From a checkpoint of a small segmentation model.
Model: 1.93M parameters, 64-pixel images, arch unet, norm batchnorm, activation silu, widths [64, 128, 192].
Rows from block 6 of a small segmentation model, named by matrix and row number. Rows with one number belong to one channel. Each number is 500 + 50 x the weight over its row's rms, rounded and kept within 0 to 999. All counts start at 0. Numbers have three digits each.
After each channel's rows are labels from the 100 images, of 14848, where the channel reaches its highest value: "responds to" is what is common among them. Only what is clearly more common there than usual is listed. The data: flat shapes of many kinds, plain or patterned, on busy backdrops.
# convs1: first pointwise conv (model.decb.0.0.convs.1.weight, 128x256x1x1), inputs 0-85
# convs3: second pointwise conv (model.decb.0.0.convs.3.weight, 128x128x1x1, transposed), outputs 0-127

convs1.73:510392433508507527522537522463506543527520593454505454501497467564523446427451527405561534464431447584479502389509525503591436482527506533443547529510515537512476525488501499539501486480477599478394530554476497539460459544445605464455524469518492490432510458
convs3.73:499485550494573547502489399491447497614478465430438517496439518568479529528543584483561542448524432441520487540521476562483570417542451399476597535545530606512475491558443442547455500528550463571492519552455400528505360557540405431554513474445505482511449448494494416498491469524554456470446519474538491541538447485413547501492519577605451489563480465443436502510486453391463536488505
responds to: ring; count: five; flower

convs1.3:430400580496527492482537487432495492436549469485493459494396515525489405479504529449489494496426501666482401431526555496593318532517600512510538454540584565486457447465485593565536495501481497508468562512499489524478509512508505508493514456522501517478495591
convs3.3:407444501421468391483510500438487608556428440435385390476442498491531444533570384588515497486424429481500416458467486527459506467471495496486528535642474481503457464504420509454418457505459462468464466483468423490490427506536471428467477575575445540483516489501470613464508482531472524498402483458490476489523464462523545439510599469440515451481529527510498513571564494430478476500414
responds to: cross

convs1.81:461450593541544518510541480419607460525492488441529600468443431487503519464476473511479453505469477595461471452453519501507343495510539515501540531460493469463571489529519531562579492512456513501458544531589534470478502436549516563514578508425580476484508533
convs3.81:557537473576463427613471460529565466518494470581571447494550506463442592496419571477504525481429505476490502528553463495569469515555561520498480497417517427461500475491461521550586526489529548542548591528536522442532566465512512495619512428437473449432645520537516469554480588539380466458498502525503525526463546515513468536518433507595525525519417488488518592456542416602480558551561
responds to: flower; star

convs1.77:544557550500539487484501538502500457462498483512511505542533479521475538469443514501497526508502497481506523485490483512500416490508513536518525515486558484525450447475518503534481487500530493506487517496509502502490500503508507513539439443504516486480543736
convs3.77:508490576492484460500527409511556520545516521466575529546491464535558534494506548417499477462545507514497525499715507473499490532524540496447519579569472535510545528515500494527510516496507554507471520505460510474547488489529496501378536429424487405446481508471453388546467508489504474432523527494494509303483541524544485503519524551562520568519441505531506527508522465515501333331497
responds to: white shape; ring

convs1.24:599504533503465422511477439497525434529623425467584523550483481477458421522499525510426462470487517621585509553477543435482489448587424501622544512506561426546496486411582531571458602444441605608535531497530484451538539463465625513598519477510575516462555485
convs3.24:504387509442547527418522451432582468484489488470481422498457543554512547485526559492502423518554437355538464478525468463468464465495558539470520483484432463512530552528452510471387507457464577412491474456404457493531483449498493445534523532493495511504553454418443466512460501452503457540421498419458456526521502451416463343410500595614504523529437494425530421551535473489455482551574
responds to: frame; count: five; ring; gear

convs1.70:459474451486538473525450500445499480634567588576524502529375503396501531531597528460492541462520484462509435517476431525545476528457517600514531493512523457385445577489483453546563510448455549552547506516523561628509487516554508542575458480435488611468516581
convs3.70:531558590532481587529547471565471454482572532582536480549563473550490605439452425499464516499450546503565501475583512445577536537541477537485487536461535508520464521519501490574484588473535600550564551524445550482534563553517572509642550528541496524501483540553502562573467550464438522539565507575537528563438538526516453513537391521550446562535477535573507556470375557553604537508536
responds to: count: one

convs1.15:489490505496472483520552604458547396550564470591462520548511430473573592397518531539439403598433567553517433480532478548427499521554345492390531541562540524552496571537538544490524454591487504484491485463473504461714390656582465530586522358448418553457532487
convs3.15:444511498500468418418466471561508448439568556438459501490534471431565574507529544430570519613411608465565444492489496491513468550512583523448471603504472514501480574426486546563503462587372471432470471539517552522504507440498484496461505477435511457523463544544553596440449432496539546515514476461515578437491443366437523511401515474545514514505463552462570468487410576511484495537472
responds to: crescent

convs1.6:481447491530500595544506553512498516505529511460427509576490593516515453461500520404582483554562499462515502546520492474446515512473447505442550457469590499523459512426501446460542557540433534521400433497511452537517504563344535541463482507460416502460484537
convs3.6:382535536495573529437538432541464415517607594505547437530550484556482545591522460472505512526639479601488517507531549510531585491474448458505519492499479449467434538536420446502520493473626542497531600430478540478514484499455547450535499479497446545419425486442356492487564507506518511426472556492439453433465525533521468568485526567463483487446469565543389471522516494458490567541490
responds to: gear; largest shape: gear

convs1.4:471464436443470535446473545462568509455512454479514638491492461573460494446448550570525487470467478544555500454505536524523512498514528526486540499541497430506489507518446448481524413464574469446423441463496512459534500481469456476425404489615477391471463467
convs3.4:542509474538538511490537508566481472454463390559538496527614451545440551549530565449465461508478558536555492492484501534567474506571544496509512535461444538503521575548515436527540509566544562458558534547434509484571505511481629540526492557518508493530488506558513442635491495533494501507441662583444579416522514551433475527482473466558513418509530484500490509453644437564529522628467
responds to: star; arrow

convs1.1:497572467592501557520558521487557525519495466574552489422521613509525512343518422476538549512460480571557502450456547555426502395566470570458406451530537382560613507491556447547476451549458532481414489511561530483591433508415531545499490547505536499532538513
convs3.1:497472472467487589456519472470585568586478421465543455408579525504425478451499430517544473379537558526452435456454476555488451481591513441507505549505511438465426511401437506432562494492572455492486521431520508517448544450504526505460493544497520482491442561502518463535416436544523561457460464456515478475483443392493471418480457461498523652562505524427403449469525507616407531508508
responds to: count: five; hexagon; heart

convs1.33:589556546420479484511470471518510490420550377513551512474499504639464421519415529416512535521516444613463481487522504428434480512492489482537557493499537430560506573481568429518502523485420501545523521448505369437513525553381488540595475508600444489459450431
convs3.33:538450483523540541470533479491528444554508486497414482517500462488491559420554477470547499520461437526476541510476614516550487573589555534454536429432513493522508537397402527511469593486501395457524522515578529502436529432453555526500576569533463501486452480430535421532471449529466590540577491534536453520446519448547577600503476466455551472555509376437510492449462535478538528512682
responds to: ring; count: five; yellow shape

convs1.120:508511452469541506506493466515512474431502509488521583438693472514506581445428494500542470523582489359469508554533395494528557475503444457402484438482569672497448506546493441531493530499525510519567588470560397445460535506512496473647495497511497517509465428
convs3.120:530529600520405538537540428502573493438548536518495464477518461521557583453445405473462463498404546458544563467508530470492548523542483538410415593579563523528479555569545519558472553455541577468490545513451554439522497538543529503604525501510556540463389487507490499487437545442431496510517535492553560584455565563514484528571673528538474500459494460551501551521471569568475581510499
responds to: frame

convs1.93:476352520527549492522515507481524463525595573441492415502429559420470345446440483454514484455494473572515402382533525476516382447490584521494516498473504529465569446427501465605519507431554488532457567546528508556510470512475491531558506505527487515438414437
convs3.93:479503504558467539560521452483492386490523514479593495585496562429463443432453465511453513559510521499532460551511422452561610510531459439482381430421569518454470494491495418536485507458438477523550480459461473493396530494452488616513546473480438519511463550504476505443510449371466483570495528463596485489435521484523411477493459571543469501494523596474538460560333449490437485469506
responds to: flower

convs1.111:561453483495472479566522500525424502416568523445490482423481522518507461480495504493496538468551447473499439499508626431494517506471525498480499507510487522540539612461519575569508566512446515502397542503489487562491583470443489499488513493509498549485504482
convs3.111:466540445514550490515371526467406568442547540529488585580406394418605577510433471471506476463542474523464457517519574614512492507465574452512454436502566420509461529610449519503550460555494463531452530434556573526533447477497594522557472481472543533453512498494522536497490476525451470445470643498463504531469510509457506511571499414495480431501485510553505522531524533534535435596596
responds to: flower; count: five

convs1.40:511469528436437512569466471504458460497486466500385589466496551513495520557456494540557466452449562486563498459509592521509485448540537397511469498435542473514583450454284581563506632459488476482541538503493487611484650455519503473495414446510479567478514506
convs3.40:573528458510561490601477551466453451475526419480515543380508490483521597527509498491414554426580578478515422418541448578444462509423509445495403488551476490429517467533485503547559465486503610540525532467449510493599451510488512474534530521535608481468543519495456536660514487503500492489515577518520548527523474568453456499468485413614503444504457472520425450497543524617539489516432
responds to: bar

convs1.68:496520482514526590503468598583419543564459557530370463398497573470622544466512551428516561597512478497456517530495508505515489556443440561558497565558510442465543532593392538562498406531531473413477543534465483565525431568551498540513487569511422503546522487
convs3.68:457604475454485500486513502599439536562556511485452518532523631457461433497507452469424562516450511487549658480490448561489411547467484510494441431521473504501505579449532544581575478572481511472504456478477519596531507558523595509450510482543528523612541510527486474570497583564441486499562573483462559530560498550477590580630504505455537553439526485554501446459540513457544450464465
responds to: ellipse; largest shape: ellipse; count: one

convs1.71:495452445501640432585549573468498447460587474466470623447494579533499478450518467481544535501453460540454542502484458470454512440447572503544471490519451442510499512506494278480543548490502512542471501515488509429540521483442512445570475482514523526511481447
convs3.71:502531517505453488473553489487508477400571545426578450527508454539494516443424553413454478498417497592501581540453586457484439500472411550519574468528527585584550517484534509565528585454421502497489496526470560567489564542514502402560552385434448437572512508562470437539469454485467556516464446479572390533466539501559468587589539448496529528527488486550540478476588436523534576515495
responds to: cross

convs1.76:480488483506506616454527442482493521539544515471470514449526561551478450526520548422497529518501496509497524493457498452503496514478513503506560481460472551600416489524479473519595505482515442438461516499487446495543544516531455468478474439521480519500445526
convs3.76:471610446573556500433486528592531420570569450496493527489499504447449496519523438507508567475538471480493617520502463551540510442409554492630475480500448502500496601468521507611543444610472448475521416468519455652538504505510499462518513498507526508533533479511503470457499520459511442478506490480474543571515445625434496505594455457476571454483562527505438480484566548406496427420432
responds to: ellipse; drop

convs1.35:432416504534518492545471502423510537451565507448501480424368443512486380468415509486502495485489446534516439504517500429514368536511556524465519488443526504483515463480462555538536479474493532479451447538487498535504507522481520507529564467530486558515435504
convs3.35:509561578533485587466538491565455471476586514528563590574571456553455505529429497480489559533465525519542532513570486500620530515498434514497487530423438511524554540524589543535516538481506558591572559531526501482561574543513649528567544499537532496487538606618544564567515563502501512502582476601509536506457518539478555584516412506543538521534501521531511546422526554524589561465550
responds to: star

convs1.116:570505517494396578485417555562480477539446445477504493513508467630494489505548594424515527539455496491518490502463480489515523579523420526517530505512578538475524533478482536522508409543429471493524510515453369502577438558576465564520498597467442524443481508
convs3.116:413550500487578486398495450459458493560467505482628536481469492486552441528441440547555556467501530474520539480487425463439467477590545465533483445548458539502455612533497475559572632703529592471482444514482523589505542485549507502470517498479475506484475487518535486492527521490494522457536524612446446486484550484556502463504490400481570500521520524347462539520486509453549500469431
responds to: ellipse; largest shape: ellipse

convs1.36:487393545547452510454503538375456447599483539566507509501532539542482564592445504350440513561541538578522521513431448521577431510539336553519541440569560543515515599470515487568603514567555546527482616542499393532460527460620528520517550536392524557504490559
convs3.36:389484489567544548517461479514549454576534521491569559473468549541490436497510506443557523416566475497402494525454478539503464420491493520625532462464401561549547541546489433391530489566472476536580495458458404592560556486523421435494509484516423439460482485539510470441498579571489514572516516558542521508557467504461495500493530439506513519546416638551458443588577427433497472494511
responds to: ring; count: one; largest shape: ring; crescent

convs1.39:475467505489459614501493538473525575524427483496418527527515556539563489526491499475521458535536449524468615492501532431560532499451436546509512441557594492536440495492423525476463378537503506364532531488558369543381456510392526513527548584513487520600470511
convs3.39:589454476557567603550543513461521553526393513532489475560502496548601464457488467462468519503461500466495552539540484508525481443519477496348514414480462497486521401590551419379516522430387528549492473616472488458584467501526500490516522533443567540484506454489575481487525504476479459470510506527410494441505540419551483463446520462467481485482411494478643527524544422460449503591460
responds to: crescent

convs1.90:532495481526542478495397527477427663432474512449450478391576578508563505505592411445514434584535522555545545426525496560516430486560490446469444491410484434539532532503537492568431522574469456473447577502380440586493527465520459615516669634489514423507391533
convs3.90:470473412445515474462430496449536489511453447408487522480455543475418433465512572525545531424534460484462476552474473486468439470416500410520590450495468402434443447439444420468518420500464468459394438490503440569433416451424424473458432469477452410540550489444525435469557475531517469460473477461457485460529413484508468467467471432404559505507444445425449419572514453496431451471474
responds to: frame; bar; largest shape: frame

convs1.112:477447488458639555659509472460589513530420563425552450451446458469470474487505460522531584490499449513466350519544543506454484549408524438544424519490460514464570487445548523484501550519518499515591508514465521552485563490491471504536553462638541578466427511
convs3.112:478407476539499517553531418450464438436426371493578517464454531451562483439501488403435470465596555460432587570554520510523447417472504574521503457514530510573527442502504457519543540518562548461469495520486540506446551433473485505566414516419567480609520480511571480469368479419471412526514526498485428507462536452577415535527491470466478506526398463489561554487541541526474526529431
responds to: hexagon; rhombus

convs1.55:507459544479487512504539534464589421400552469520534511548459399512466443499533534562536374470493509536539478502422529491502457445584548413557552450534481551525494487461519602514525520465477526519598487488539516441473472500466534489510559458471491536473588502
convs3.55:530475471435488482532505568472488517563512524444463454437442500447430437473502475552508518594414470464532490399499418627453489488490507427530490464472454445460484481511513470515510460518418509559519439372485423442450481598580519478500537467570486617592443465515406546475561452441476484538402505436489500441607436440464522441556469469545530572517568469433460481533514461463430486452486
responds to: semicircle; largest shape: semicircle; count: one

convs1.61:528468524516591458553566503458489512588552497464543481487435577436500420555487510545627509454496435545511557474489459490476460457515521563495459506424442541520507477489605418528465577522486508603497469486490544457476582527490497432520543497516472536468473446
convs3.61:498582488450487481484490521583571482493517496453505667556504528564457547491445491488493539501532587506454507408548474519456469576481487526559435546451486530511542560518486469613502475541580526541548363461454536531499544541521536541510490534427494485538543535516512511560550631435524534483601619456605545471531396583470476494511462516521496541556480502428504486506404575468510524543426
responds to: crescent; semicircle

convs1.97:518485453486587588454416488468482571471477460507525681556460491543488531453502565434465521494468483564605451507480446493569405513543530572504545551481467556480531548457447406560561468493429539413493600517512414560460465513563513440506494488433468465511486490
convs3.97:609542549435445473540548481541553490543508443544531469460512494545467542515485562502530549493508495605418553421533498508492480634540543480481523574488478586489505523500454472566533440555584499446489475575484513515569480537513580362534565529460413421537463465526486505585447535458526510461521593512479554532553436591459506495417485529548423549501473490404461424458566458534465600426496
responds to: star; count: five; flower

convs1.107:426251482508561479513426504392507479538515580509496483496485464520480520516489508512482586446442493626537494467461519457527319485516561524520538450542587524516619462467490581568563484472472495508465567533499497583431531519480499464528529480461498552498520551
convs3.107:483461534554570598502518433469468495457479503510480609473542471578538541559459505527578514445499529543542528501463567565545480428551517522518646555605441415493527545544591538462475525539512503446498528476616509546539446553542533550512518554446501462466555450528541490496467598566600548513537490510470495529538488477491594578508633456488565430605449474572472514497590502517542458480519
responds to: drop shadow; crescent

convs1.74:523333467452533513517448523487503516465556496560458504484460525594539496506464449490556508485357510567488530459486574532551444489513521523466457469512568477499591474513558579553418511484552528552466538493494480486496504467563503463538469503550498446548497533
convs3.74:468437490517567408424518534510449587409464472455446502549470452572564407555480490499465563511459534556446458520536495602562560476490443576510534540581488531642494556466444503439413484582548430427473501527560499453448483457556532465533427574569490523518465500512497406487452567592550525558432436484404479481457472502507549504550565496377523442522505489495517529482547440481465504528509
responds to: drop shadow; tee; largest shape: tee

convs1.96:506526565470482506517615511470509460454487476537472510436459577449456548526356504591526458493513480483500548443490515515441500541505469451496483513517500522553498460496497453517547469499604510470517442445498465479442458500512537493527489459617521522521518453
convs3.96:538507546582459514410535513470469452559545523541536554566545459500453476496476566493485536499548569486518497481427594535526571519493570570563427445510490486530503582518474551449498493529505450437499526494523506598466456529538611496624496590535542511521450615568555473594515661513480476559589384488449492436503455491492488543489471410523531426491473472510495501477567488557454498394493
responds to: count: five

convs1.86:498421605541507480481558505647527520569466625417557570565507440540459522539531542480494439486575429549458436467505464551548469429475421459480506519448544459522582553512566499468536508518387463542501425496464530586526571467542495611581563492410580512488408589
convs3.86:435483481482460530453406420505492428490498494421592562566506467519378515435373441447503484570506501572603488495502585450556510486532506488487478528565496517528476493487410452477535502533473532527467489544481451441445554511479424620525470490462450456547525593576471496450542517437456458476460465482529490513577512510539399499454568610470484597522422526529494494652493486551462508450488
responds to: gear; largest shape: gear; count: one; count: two

convs1.54:447425595493567528536521522289547514416587571516475520416507509547481462498516520467544497492376466568439468343502546479509407585464521601517514301575526533489650425524434476458579472467600474480450597513525480393415515506572500535512547500588500441538401482
convs3.54:470508410488512516497468495480461548499461514491440582485492446531487543599587503476461474477547445501453468470470528616496439476462534524530566513569447498566533487494465487391510475502475480391531494470562503544526418492475493526489497525522497460464475430481529438495498537657690467477534479487444490465625519490451666508481587465459512437522546416499509486505597543498470440479474
responds to: crescent; count: one; largest shape: crescent

convs1.46:491466513533470468486583593490541497574458533478570477558507471510500499529462498505554425495577471540487457464482496519585491467466448482499537414513539557532474510489600493478449568506528446581568553474485461522489536618531492542515494467551401417533455549
convs3.46:519524452492495452443493547471548542437491492543452492506476467562485440626509465529537477545453517546432516516564507462471563546485447530404475541516491598545377534440542557475460434539521503491468523566537510419513561439510607497478505503543515553547510444475517446454495479544420450623507564492472546485400443538465578580540541532345477447498471529446521584531539533397421522475436
responds to: frame; largest shape: frame

convs1.104:498536493423387557556380575471452561486472523491395537560511512598599522541511500474459479586624611544493509446549527576597450524513396476392522478625593490511411644433455463537498493553474567454469519482505372527354461552552605506415573473477428568466495520
convs3.104:486545515494382479415474572531498553474577474497478493519470420478435534524487579498604484542484524509540444471518515468531563524518514621587485525535525558506486586471562563539475674550433489409495491383443531456467513462421480486502463482489394468502555439452466530437551547507516404527502514501514483554478451603406506465445528445532521532536513541438459533467493535550502472460394
responds to: crescent; largest shape: crescent; largest shape: semicircle

convs1.60:589319457501491481577506458575480500542400565530532446528491542501503510519486517501496454534498525526495492510486542501551446537480483456463477557502531478487625495483498527506427521539425546532548520522491538560517507462440509540550549479497538537556525566
convs3.60:587486536435402589515474570478535504545493490516453400462499470481520512501529443536467532509504463438469517497588467505425528543464532529481445522398566467455416469582488457526474503461464332534457487488425456430476497426572493556528439538599521578544522528521490546504500408560493564618436512534508496447463504538470502448484402550547529477376501510412533525510389509495477506537488
responds to: frame; ring